config.toml
n_mels = 80
label_smoothing = 0.05
loss = "cross_entropy"
init = "xavier_uniform"
l1_shrink = 0.03
batch_size = 64
Rows from block 5 of a small sound classifier, named by matrix and row number. Rows with one number belong to one channel. Each number is 500 + 25 x the weight over its row's rms, rounded and kept within 0 to 999. All counts start at 0. Numbers have three digits each. After the name is the row's rms in percent of the matrix's.
After each channel's rows are labels from the 100 clips, of 14976, where the channel reaches its highest value: "top examples" is what is common among them; "loudest" is the band of the loudest frequency at the time of the peak. Only what is clearly more common there than usual is listed. The data: simulated sounds of rotating machines with and without faults. In brackets: how many of the 100.
# convs0: expand pointwise conv (model.blocks.5.convs.0.weight, 576x192x1), inputs 0-63
# convs1: depthwise width-3 conv (model.blocks.5.convs.1.weight, 576x1x3), a 3 kernel
# convs2: project pointwise conv (model.blocks.5.convs.2.weight, 192x576x1, transposed), outputs 0-63

convs0.571 371:486494465514456503509499502513504500502511506514493522497591507502498500494501509601497509468500494473506488516507513492495494487399514487553494459532494481500505496496500502498494488489505493
convs1.571 234:527510532
convs2.571 297:489490505495500499514511506492489493502509510499500503485504514508501516500501487494446512498506516324516500515503504499484501500452497498486505401500508501499625503500499499497500484506520490
top examples: speed: fast (93); turbine (78)
loudest: 2000 to 4000 Hz (46); 250 to 500 Hz (26)

convs0.343 023:499545502507504460474543495464498499499472485446499437502493500481500502509475465498518499500496551531494500503475523527500562574502499494499565501499515500502498500500491443484503502501501474
convs1.343 080:498504457
convs2.343 006:492497497498500502501503509500500500499525502500487494496509500500499500475488500508497502501501552417500500500500496500499506500456500502500592359502500498496517462504500497500500498500501520
top examples: speed: slow (62); grinding (46); gearbox (39); rattle (34)
loudest: 500 to 1000 Hz (28)

convs0.306 028:469514499519499498476544499504502507538533483504415495497504486487454500424466495514541485474500513497489489505517502512507535498486495495508557480517497505500500487451492459500460516507494500
convs1.306 075:457505498
convs2.306 016:504482535393522502537527533469500500483492524490468501506480511508506500464508469490484509521511544515513501489499472499500496496507500529488500535501500496497509558500516473501501487499500517
top examples: state: faulty (85); gearbox (54); grinding (45); rattle (34)
loudest: 500 to 1000 Hz (36)

convs0.317 091:518486500492505440519496458488492494456460524482556524523503517523516508553530498505489516521424504455529502496468500484480481508439503459540474477510502473503512496551453507509546471498517505
convs1.317 113:523499463
convs2.317 070:490498499379518510500499503500500500504498490500506561490505515499502498502499499524506498558503496353500505491502459507500486495495502537506489432498498499495613487489515507495500504499500509
top examples: speed: slow (63); conveyor (49); grinding (45); imbalance (31)
loudest: 1000 to 2000 Hz (38); 500 to 1000 Hz (30)

convs0.537 298:505494517694513504506500505500499500500504502501476512506488504503504501489508499501500502504499502502508501498501493497499500497504498504494497500499501502502497559500503504503500498501502499
convs1.537 124:527530516
convs2.537 131:491500470617493499504509503504498497506503505510500575495615503494499502500516500527497503498501507538496501504500509504504451496506497499501440511501502499499499496497502494500497500502496491
top examples: electric motor (83); bearing knock (68)
loudest: 4000 to 8000 Hz (28)

convs0.114 025:490515501534511517475502518521511515619499479528479499516493479482473493482473511500515483486513490511474501504530501501516505493520509501486523514489491517500499518370521496505416524494485472
convs1.114 123:502502457
convs2.114 008:499499499485495498524503497492492488492497502484489494499512510501500510490500496500489501489500516712504497500499501498498504503546499500502510628502522498500387501500498498500500482501500500
top examples: speed: slow (79); compressor (38); gearbox (36)
loudest: 500 to 1000 Hz (28)

convs0.376 236:492499499500495496502500500496496495498496503497500500498538502501500505500501497480500503470494503650502499511497511500499499500603499491487499603501501498501415497502492497499502497501501489
convs1.376 175:506517539
convs2.376 117:502499497317497526496492521507504502509456494507497503498504510482497495495495508502551494317509489579489498533508498509509499454525501504503500537488498501498499488469514510496492507494492471
top examples: speed: fast (82); pump (46); imbalance (44); rattle (38)
loudest: 500 to 1000 Hz (28)

convs0.44 225:504500490523497428500495452487503504412500503483500514510500501503491500500507505535519504499452496476503500502418507494491495502468506474544494478499496490511504501613462503508602492504515496
convs1.44 177:504476536
convs2.44 147:469507500491502489480497491500491493499501507500625498485501497507499504588501501497497502502486499505510493546500566493498522528466501449496544496486507499519495502500429498520500519500500471
top examples: state: faulty (89); speed: medium (63); grinding (56); imbalance (46)
loudest: 500 to 1000 Hz (44)

convs0.122 039:541499500503507528501491515518505510499470488521567504549478492502502496560503506493483481511537491503489567421506426499510495489519500563485497519497495520484502500518533521507501505498494571
convs1.122 079:497503457
convs2.122 009:500500500369487537500500500501500500506503500503573512501521500507488500538500500513536500496500500503500500502502471501500500496496500555505491500510500500500498505491502525501494500500500500
top examples: conveyor (99)
loudest: 1000 to 2000 Hz (75)

convs0.481 045:534495480534493438508496499496496498424471524477540505536544501501518502539503501500499506500491499585501541498450499500496497507530501501500494547499500500500418482582500501505574485499511502
convs1.481 097:502498457
convs2.481 009:591509500555501500500471474504506506500521499495504439498416487504499491510519506483498500510500498388521510509442531503501482500472503445499472462487497489594553491501497511499500503501499463
top examples: speed: slow (76); pump (54); conveyor (43)
loudest: 1000 to 2000 Hz (38); 500 to 1000 Hz (31)

convs0.15 025:505504477516454453499492455501501500469496499502521505553545501522505501531522504513499500486430496499513503551492559482491493501462502411542480492502498482513487506540431509528546492497508440
convs1.15 089:501502457
convs2.15 008:578504491470497501486443483503502502495514500500505459499492496487510494499528518505507498488499420449497508483469497507508498500482502504510477388489499498503484454500501521497507520500498504
top examples: state: faulty (94); conveyor (72); grinding (62); rattle (36)
loudest: 1000 to 2000 Hz (47)

convs0.416 355:505490490504495485507496447500497495488492508500523526559499512516502503521519504523497507505453497489524490507493519478484492503472505456540489489502498457515508500512435501529515484498524465
convs1.416 206:528487470
convs2.416 427:510484499477500511500500507501497500506500504500491533500530558507496508485500500524544499499561500488509504447505424506501485485501491571507486491506509487493504497468558504491485498499513596
top examples: state: faulty (82); conveyor (67); grinding (47)
loudest: 1000 to 2000 Hz (47)

convs0.252 025:512495452507472490502490485507503502589524509528478510500503507513465498479519510530546506490521472488513493494542478489495486495454502523523483467507495488500507512404515507497430491497508542
convs1.252 071:499501457
convs2.252 007:531492505380500531504475519516500500501508508517620488510512504513509498534515520498484498514504471500514495497500478498503485484501500535467477462497499498500498484500524538500502505493497443
top examples: state: faulty (88); conveyor (76); grinding (50); rattle (41)
loudest: 1000 to 2000 Hz (44)

convs0.205 221:491499487500495486506489483502493494501493509501551516530498508494489512528496505521514512504437488484499500539499525504487489501479497447529485486521500449527518500500455506536500465501510457
convs1.205 202:517495461
convs2.205 165:492488493495504504501501498491467465504498500492497639502607530494499553488492494598517496508500502484502500493505501510501486500496488501555488477523516466499509498478503500491494496500506512
top examples: state: faulty (91); grinding (55); conveyor (52); rattle (36)
loudest: 1000 to 2000 Hz (55)

convs0.318 333:511497517736517503501498502500500500495502503501486506513489504502508500497503500499497501508495500497503502499499497498500498499504500500491497499481500504514502533502500504504502501500500498
convs1.318 215:539517491
convs2.318 133:493500488628498501502507510499499498501500504500501524497568503496505503500501498508479500499502505525498513502503501514504479496516497500496482522500503501498498495498506497500497500501500479
top examples: bearing knock (80); electric motor (72)
loudest: 4000 to 8000 Hz (27)

convs0.342 022:508501551446543519498493499507499500515527497516490496529425499497486501490495508508511500528506487390496506487512477500500501471465497516508495461527499499493531513486504515534486501502500514
convs1.342 086:501499457
convs2.342 006:503500493515495500497495498503500500501508498505476593500571500501501500476501504497501497436501492693501499504497501500501499497494500499500499595497500494501362523501502504500502502499500494
top examples: state: faulty (94); conveyor (66); grinding (46); rattle (44)
loudest: 1000 to 2000 Hz (47)

convs0.222 024:467500501499504434501516469463480481479480501449484440523479503500495522493485476499517500505444535467501502550458561500490520538501493434518522498506518493517520516515447469515526492515510451
convs1.222 072:502500457
convs2.222 005:495509499496503489492500494497500501500521498490329636488511498486497500375492500503508500458499502462498499499488529501500510516487500485500525458492500501507486526492490490493500505500500505
top examples: compressor (99); speed: slow (87)
loudest: 2000 to 4000 Hz (28)

convs0.6 439:491504497488497521494413500523515507503498494534504579496500497499500485505507548503494497505497431488495488511511507501501407494499512495500405496499470500501519486499498583498499504485499491
convs1.6 228:463499523
convs2.6 440:473507502513506476495521504492503503506499515498500562474505493497499498491498483503500500523471508498491449546503537505498500510503501468497499506497500513499506598484496465483494504501495481
top examples: speed: slow (86); gearbox (41)
loudest: 500 to 1000 Hz (29)

convs0.482 256:501472500511501480529494487502487484498496530502524547527509525512501524517519503523506532508461498507528490527499534491479483491498504454535468506507501449509493509501461501531502466497525480
convs1.482 200:514491460
convs2.482 267:502468498483502514508499510500474468510489500501484554502540545504498541450502498546548499502534500500516512474501464511502485479528465545538483505525534466490500499414539504497489488500522535
top examples: speed: slow (66); grinding (55); conveyor (51); rattle (32)
loudest: 1000 to 2000 Hz (37); 500 to 1000 Hz (35)

convs0.508 094:474512501498507499465519502498501501530501486497502455484510493459438498500471490508567494473506512463488501505506507505506516507483496496508538477501506508495523476467498485481475509506490506
convs1.508 117:512495459
convs2.508 047:481513531551535467486520489480507506493509501483503499482486485491500493502495486497497504540481510488482479497489510482495507539488500498497506480490499501503519669504483473490503497507498507
top examples: state: faulty (93); grinding (52); rattle (42); gearbox (40)
loudest: 500 to 1000 Hz (35)

convs0.246 035:498500500497500496500556500499498498499499500499562352500500500500499502518500499500502500500498508499500500477499502500499543502500500498501608500500501499500500498501498470500501499500500595
convs1.246 123:457500503
convs2.246 007:497499495500496497501503499499500500500503500499175491496507501500500502502499499506481501496500502513500499500500501500499499499502500500505497499503502498500496495499500500499499496501501497
top examples: conveyor (96); reverberation (64); text has "room" (64); text has "reverberant" (64)
loudest: 1000 to 2000 Hz (71)

convs0.390 353:500491463509450501512494494511507500497534509512501523503596510509501494501510512594497513463499491499513492527501521482493489490404517472545488473516492481506499490501495506500501490488506483
convs1.390 224:533507527
convs2.390 303:494489503498500496523511501492487489501512516500501512489513518508501517501500489501438516497508518340518500504501500500480498499454496501492499403500508499500608501500504499495500481505522498
top examples: speed: fast (93); turbine (79)
loudest: 2000 to 4000 Hz (50)

convs0.147 178:480500497496492523502514519500501498507530497498466502453550498495518498468494494474474499487517510613496484512502509502502507500570501505468509570493503503494440463492530493459493503499497479
convs1.147 175:463518488
convs2.147 159:524500505475503509495494492506511511500489508510674498541497498508500497640515506504503497560500495504501499500497484491503498488505493509502497516503493489503508513501506506527508503498495503
top examples: rattle (42); gearbox (38); imbalance (34); grinding (32)
loudest: 1000 to 2000 Hz (36); 500 to 1000 Hz (35)

convs0.522 025:456520518497523538469503533505501500564475472510463464487470485463447499470440500477516484506534499487457503501541500534506536503530501512471553497484500514489514473433522499492434512500495496
convs1.522 082:457497502
convs2.522 009:492511491540496480496517482490500500483497505485620577498577493493502499609500489533515506492480519520497508509484525502502509518483500468522514540492500500510480471531479483499516504500500486
top examples: state: faulty (89); speed: slow (69); grinding (42); imbalance (35)
loudest: 500 to 1000 Hz (35); 1000 to 2000 Hz (34)

convs0.41 291:486500535482524578504507599514501496531497502520456489473488502490499500437488497490499502504541504554497488510532500508501508464558495521480513542497504507502493493466546497485464498497497486
convs1.41 197:469523480
convs2.41 428:504498496492497504500498480502474481500499500501613503519505515515499530594501502501501500499506498504520507488501490499500499499500486510501498500500510495498500496498506503529499500498507508
top examples: speed: medium (61); compressor (55); rattle (37)
loudest: 1000 to 2000 Hz (34)

convs0.94 380:496502474481476501487415495507515508501499492518505593498502492500499487505512539509500494500497430481497488510507511500502418495488516492504396485500479500501525471500498559500499506491498493
convs1.94 220:464499524
convs2.94 309:489514503499512464493506502495505504506500503497492558474498489496495494482497494498502499534469504495490460552501539505497501520501501465498500501498500518496508597493492479483497501502498481
top examples: speed: slow (90); gearbox (63); imbalance (31)
loudest: 500 to 1000 Hz (46)

convs0.425 048:512520486497499494477499519499502504499454483495492486477510483487499492499493501457500474503533499529482531453492456509528500511542501552460500538453499535499488483507550500455506533499483551
convs1.425 077:491501458
convs2.425 016:500500500502495504500517508491500500500614500500526498500507500500500500513500490497511500458500550473500502500500500500500500500444500500486506354500500500500488473500500501500500500500500474
top examples: speed: slow (66); conveyor (60); grinding (41); imbalance (32)
loudest: 1000 to 2000 Hz (47)

convs0.110 023:514499473552460486501507491496500500491599501494470510501623501503500500476505497511506501443501508477501507487484500496500498509428500500518495441504500499498500499514497487497519500503500527
convs1.110 048:500457498
convs2.110 005:499527500373501485483502482502500500502510496483529394500496495500496500513500504493514497476493536506500501498493509499501519512484500490500559508499500500500506525499496490499500505499499508
top examples: state: faulty (87); conveyor (67); grinding (51); rattle (37)
loudest: 1000 to 2000 Hz (35)

convs0.8 196:517491511711509499509500499498499499492502503499500505512495505501508501501507499500499501503497501496508502497497499498499498501497500498500497495502501498502501534505498501505507496500502500
convs1.8 133:541513493
convs2.8 053:490499498598498501502512510499498498500504503500501546499536505500499505499500496515495501497503509513500505494503501511500468493517494505499467526502502499498496506497507493500497500501501500
top examples: electric motor (75); bearing knock (71)
loudest: 4000 to 8000 Hz (26)

convs0.89 102:514478482508481478518496475499499501475520511500542540530521509545504502524556501547506505500496499440535508495493494459487456501444501503538455442516499470501534500524497503522526479508513509
convs1.89 147:510496458
convs2.89 066:502502472482492499485505488502498495507495485498443528497519500485498498441497500557522490491517500497501552436502420519503499500500498557553489491511500471495502513492534501481505504497502560
top examples: conveyor (88); grinding (39)
loudest: 1000 to 2000 Hz (37)

convs0.35 058:506501495496498522500487499517503503572501498536413503470500500501430497429503511501558499500546486497500500496552492497500494466495504507502493496500494500477502499418538509493431500498500501
convs1.35 078:505463522
convs2.35 019:504499432486468499501493493501495495495498501500516504479503503500527509515501504504470500474499482271501500502498616498498492505499493476504489523503512501500633451515499500481503497501501483
top examples: state: faulty (84); conveyor (80); grinding (42)
loudest: 1000 to 2000 Hz (58)

convs0.448 313:505497517714517504503500505500500500495504501501484508509487503502503500495504500499500500504500501497503502495499495497500497499503499506494497497490501503505501545501500505503502499501500500
convs1.448 163:536524501
convs2.448 130:493500486649498501503509510499498498500502503503501540495583504495503503501505498519489501499503506536499513502501501509505474497510497500497474516500502500498489502498508496500497500501500466
top examples: bearing knock (81); electric motor (74)
loudest: 4000 to 8000 Hz (28)

convs0.272 061:486504497506502503475504494501500500577500488501499500452483487486450500495481499512530499492530499480493483493524495509501508499493500519510513487500500500489526507410514491460424528501498535
convs1.272 137:457500504
convs2.272 027:521478516480516513514488509506493501487483504508297495515477519505508509371510500530503504555502491453521499494498492501501482476495492493519477468512499486502534536519505512504514486499509507
top examples: conveyor (85); grinding (32)
loudest: 1000 to 2000 Hz (61)

convs0.125 344:494498490500496445504496489494482486496496535486520510531501508495496535503505498506502524503462504496502504509494506507476493500499497465511489500507504467513508495501455493534502471505511488
convs1.125 230:519493462
convs2.125 390:498499492492501501502497501499482489501500501499498636496576501495502516494503499604511503501500493499500503495495500520496444498513490501543443499504520472500502498472501500491497496501505508
top examples: speed: slow (77); pump (43); grinding (42); machine: conveyor (34)
loudest: 1000 to 2000 Hz (39); 500 to 1000 Hz (33)

convs0.22 228:503500497523499502500501508500499501501479500500510507497509499499499501508499499500501500496566500502498512433500442501500500496502498567499499502500501501472497501499552498492499501502500634
convs1.22 164:519536514
convs2.22 121:486491499427497498514505501498500500500501512499499503480510502502504501499504496502486511497471505504511488501498547490493496499504500472500496499507499493502499460501479496493502487501505592
top examples: conveyor (100); speed: slow (89)
loudest: 1000 to 2000 Hz (72)

convs0.282 030:492501516515510478500520500483493489492499499479508468574496499496498507513495484501504500501478523498498508543489537502500514530429496446519519483533512501501495502509461477539514497502499455
convs1.282 071:495505457
convs2.282 013:520458494574484510545493498500500497467523506498552515509527534501516500536502502507487512500508498495531508475497454499500501496466499529514508450516504483498498445510505511503514459500514506
top examples: conveyor (100)
loudest: 1000 to 2000 Hz (62)

convs0.558 039:522500501498501503500489501501501501484516500501502512500498500500500499503500501514498500532502499392500500429501478500500500499463500523501500444499499501500565514517503509500500501499499654
convs1.558 091:457499502
convs2.558 010:508485452546419506511497501507500500500506500500527490503554507500523504524500537498470501473499481536500504480506500500499501500465500498498502518508500501502447433501501509501498490500511604
top examples: conveyor (99); speed: slow (72)
loudest: 1000 to 2000 Hz (71)

convs0.99 037:487499514561509461501548511465484489500500500441504496503510500493503514504488455492494500503500561555497510519491510506500541541515491498490556517500530503499442491500492415504500500506498476
convs1.99 088:506499457
convs2.99 015:486505502485504509495500496502500499507487487507490593501505500497492501470497500544524496510503497437495496501511503501501486502517497500509484546501501504499524619489500498456491504500499501
top examples: speed: slow (88); compressor (67); imbalance (32)
loudest: 2000 to 4000 Hz (28)